Rows from block 0 of the decoder of a small image autoencoder, named by matrix and row number. Rows with one number belong to one channel. Each number is 500 + 25 x the weight over its row's rms, rounded and kept within 0 to 999. All counts start at 0. Numbers have three digits each. After the name is the row's rms in percent of the matrix's.
After each channel's rows are labels from the 100 images, of 14976, where the channel reaches its highest value: "strongest on" is what is common among them; "colour at peak" is the nearest of a few named colours to the mean colour under the peak. Only what is clearly more common there than usual is listed. The data: cartoon faces. In brackets: how many of the 100.
# convs0: first 3x3 conv (decoder.mid.0.convs.0.weight, 96x96x3x3, each kernel summed), inputs 0-95
# convs1: second 3x3 conv (decoder.mid.0.convs.1.weight, 96x96x3x3, transposed, each kernel summed), outputs 0-95

convs0.30 108:495461501516542518503510490508527472512513472544478482519528513534483487480504522458460492512521488514463510497503494487528487529473490483492483489506498501470504528497474517497522538469511483505507506496509452377494481544490455499475530465523489488484509489493536536535489467508503504511
convs1.30 098:535552486493506509473496454508494479459518493497478480514484486501493546502491434509491473534488539507479509499519518505518498460504503473511523506499438538477496490530483501548470486480419538495519495497503536460504506491483455481503490514492502512529503496540505475472518534488460511474
strongest on: green face (48)
colour at peak: grey (69)

convs0.53 088:509528511501498446476474522502535534485443477467508526530506490473482503506477521487475484500492474481507485545526491474498539474515544492466475500486503537442504513477461466570491532488504533552479492507523470482486486468493505454504497484485515467500487512523503526476490547486481495497
convs1.53 093:473515496449483532433545514493503483471488523500500511504487495548500507475461472513440552484487482498491567476484522489492507538514496521462486509519540492520506501509517491496556463512493517499519491511491507482523473524508501481495480498515482493509509547543497517551493531450476497519
strongest on: pink face (40)
colour at peak: pink (32)

convs0.33 107:479475474478481469480494528483540476496526473481495498523506509513547517472486461506476482487496498565475485510512481500489436521504509509496471526533472475492532485480490528465494476495500509501476492483494475464479579491478500494519539480513487469475495506531445519460539503542509524475
convs1.33 095:520543447560524494488490463496511518491465472530540498492514542495524476510500479476525481480455486496528473532477499509460513466452472535512473534500482475468520482502480486503473547481505489493466520536521497518522478516527482498525521455494487502478516469504521483557462498497518479506
strongest on: blue face (68)
colour at peak: cyan (65)

convs0.79 155:492495451493486501471484514510433497474487489470504473468495498496468488505459506485524506481471479442475502489536530456458476477484498478525477486456426517536487471514473461472484506509503460489464480493475493504529491502501512481489477476503519475486492522514496487454481504500476446479
convs1.79 091:533507533501503519482539514494508502493508518504481497499499428499545477466518491491494503459506526565526508497521529499496500562550490518483505552510453483499508475499475511489462487545503498499526501492518539500480542527501467501510526502520498467542524487539536481453524484519522480502
strongest on: red hair (35)
colour at peak: red (99)

convs0.62 134:498498475467500545452488489514389487459446494480528533469493516486489525491509519504513521475478501467491519492524511497479457516492487492508486518452463532486508520506470446528517504500483506477490499507457499512524480504518512497486500517502472530481512507514485485556473501514465495516
convs1.62 088:489527493498490512496508488475537503506546535513507489522458553512475473487500499469520467514521496528470483532484471484469499488501485550499497509550526492504467494523494496512479492504533492531531564482522489509443543492477523519508534535491517491515481434563493494466516514528484497492
strongest on: yellow hair (27)
colour at peak: black (60)

convs0.22 097:530551493475482501511511517504506514461495488506494493563442481478552542551517526525510512533485490492538470474509481494465514523522447526441489532489518510508489503503514510543523497498492551500533509513502509510476532497476475525508475539476487493524537529502542498487490508496518530499
convs1.22 116:526462489525571504510465556480516499497478521483484504457504476512447521482479490501524519503498489470491518516505498482554477518471527474519507487507508510482530490470534510500495522497497510480513544528510502501500535491467549511485513476478460505469521583483500543499524478455493487506
strongest on: sunglasses (29)
colour at peak: white (33)

convs0.18 086:543530505493537507464499519507541489492541476487516481501528518504507565519522493478506488496494505501498490504524489482529509506493510460493485476506524487483484517499545495463503447435490478488471508530499447461502489455488435491474514527525504497524482488497497463494473467534527558486
convs1.18 090:498486477524475528468501510513494508524498514517498538496502529440496510481499477526488475508499504428473471477534528516492506476493508481537531519472493484511525555521471515492472482456494510493494523517495515490529478500530549460471528467453510499537509479482486469442456514482495526531
strongest on: teal face (39)
colour at peak: cyan (27)

convs0.76 098:488482495492484425489534473497499492475491480468481555495488476491461501517482494490439542484502470511474433523522491468498500515511488492497443484474521518515502478480484517510473530476543507520493491469529493518498516483520524534545507488496471485457512493534481498462485483506495549472
convs1.76 091:474484423525519512508451528468481546468454500470488477471496521522463531476460502512513460478464514514506486487499469497498493511498457517512490538452488533469514523491503497492489480511531504497475558489496533485529503500460492479467492529445494482510493541495480470516489501521495502514
strongest on: blue face (42)
colour at peak: cyan (52)

convs0.24 100:503474503523494462478503480432507513511493540510440510522478513498501561481500517528486502527578493527510484505484464526502506526490494508539518498515498467551523550544467479493455489503476505514486518484487508507493506477466495458522482488512508519503533488518518493460525449514490502492
convs1.24 091:501529531512560497508557507548535494511526474538523519472478504482454497475469502524497526462455504449486499499532515506486495575499503475487505463489485510504487515472497483503519521504462479517504450502477506500502502510538490547510513474514520493507496490463495541511505488496442486532
strongest on: sunglasses (35)
colour at peak: blue (46)

convs0.43 096:540480525444463509532511549470482479470515451496491483490515515501476535499462478497491481474493533522498455511477478488472506502530490502543494511508472499511530511505497492460510494547508485527546518468484500539519449496440524498468493516496511506473503560486471489480494453505495485486
convs1.43 116:454538505506450528463513465527485472516469533489548479514472477519485460550546475495486513510494481484482531458508542469520491486482510510482509484499503492477460467534465514524470514514528461482522486452509516497479492502535480532492511513485485548523450465503510494497477521509500518498
strongest on: orange face (41)
colour at peak: purple (42); blue (28)

convs0.17 138:532505492468473476488497483517435473466445489494504517421510456495495489500507483527470466461469505492489521480495465498479486519451491481515479495451447527510490483531513481510483496525465520507454516491488489496484508487514498494459514497453487492493487466478481483544479486520464485493
convs1.17 110:483470489513518490523486523506498522531549503509516496564493557466484505505474527481509482493496463479492505493487493488524519467499541456481503455499518494471529514462496503447536515492533483512488530534529495504516481486471536496520511460505507510465488529472507557519509503441551505520
strongest on: orange face (32)
colour at peak: black (99)

convs0.14 090:529500480535485500514500507517488494504516477511510465537544492475472523463519487561523500515486489519518495523503469530506534479484480456529528518511530500509497510485486504489527495456489504504510487568449534523537510477499498526516481472514548519475554531442535491516513505520542521492
convs1.14 098:501536518479551515481450430490562502506464486495479494525463507517483486523509503470483511511462506535489449497487525466515493543497496462487530509494527524453465486490455537501491505470517487502505496539499522511474488510501488481494516493500541509525466518459535523504504460529483509489
strongest on: beard (47); sunglasses (29)
colour at peak: black (55)

convs0.20 119:481508503515497521512490463521415494487477461470467527506517499450463487531497476471484491449464493469499484478483478512466474499463493458460482492472446507493523466487481465482454515484480498511492501535504511502467450494507484522504517485485477490455505488488496478513473478470500513525
convs1.20 105:509462478505504426530495478488447492458498519483518503516480505527510494492520477471498474481482497521559498507473481524517507477462495523519507476521468480499501492493472494491465491470472505491490542433484477511450550502464518514549523505474545489481507524533471511520515481498506535482
strongest on: yellow hair (35)
colour at peak: yellow (89)

convs0.83 092:500480523482494512492504485512519541477533520473485486500499490523511488519494487499525461521540516496507493538552494469552501497487515488518465480512457550502489508602466493503510502525458531520507517494534482544496489477504474501511520477514513494502484497509452471544476533504512488548
convs1.83 112:516465507518512483455520501531568495526490462503493517475473493508513510521514449491521509536462444535456479476514547461473483511493507480485504486499467458491470484538505553507502502506482532457480494477493461493497508505505502501509498436530457510503474490498502516492543486472488507496
strongest on: orange face (38)
colour at peak: red (47)

convs0.16 095:493497471480491466514497505527477503518516481478518488519477490510463486496515505517481524541493531500492478478476470533492500520494489539542560528508530468483482505515491491538524492507507524552523487479513467527513537497529492554517475462491506523471540473463500539531488432461521470528
convs1.16 113:519525541507543540504483488495514514477522524450526506477531472519517490521496469486494482512454510495482483494497517508480487521489494430513494521511532508541509494500501532487454476488495518506551513532478531500548517494531492470499486498483519452519548533486566511472510476459513527484
strongest on: black hair (31)
colour at peak: white (27)

convs0.9 091:528509476509569494519494504497484503495541482521458541469540496534530526462533510513469550535518507484476484514538485515477492485528478500486502498583514471505505484482521530486473499455476546470526514474517491484508507525537464494484521496512513512512504488508487525458525505503532517487
convs1.9 095:458564493578489461482433472471495506505524492493484513514492520484484502514468526483512498516489519479525480494484531463527464518497524512520488475483534483525473528481465499437497551519478481501488521527517497498512526517509530497531501534521480508501509502497486465491489539504487457533
strongest on: blue face (40)
colour at peak: cyan (26)

convs0.31 112:486444459523510499532477486501502514471459496485488488461496475510484514510518485518452516461503435507535474533520464472531519503479504476523487520508557493466503494482487500513484539504511490493515469506535522508513513503492505509491554482551465510468522494466516476507534447493516459528
convs1.31 104:508498561500517516498485457542506496498479519506483501512520492491488466519519504518495476505497549453456496453547545528502501513484519502495515505501483520480495511494553514514460511503498477493516485510484533501511485514483473557499483460463503485525466477450487506467463576490479474476
strongest on: teal face (51)
colour at peak: cyan (46)

convs0.27 079:512504492502507478491483507503481477494489503480499510482465511480503472501493435537499510541504499495509490461530492510489508525470434514493483535511440512541482481546517488554467482529483546509493490460519481478504490480473508537473527460490541485510532515533488502489514477574492489486
convs1.27 110:513475529482484524506549514485504516555488503541472490534474496498465520521527524486513496535492472530492521505470462524512509485505533524502514491488531491463535514498495488465544515507560503483566504528489523506486481492485525494513537500488477530506502519468583541481487486473521487497
strongest on: red hair (39)
colour at peak: red (29)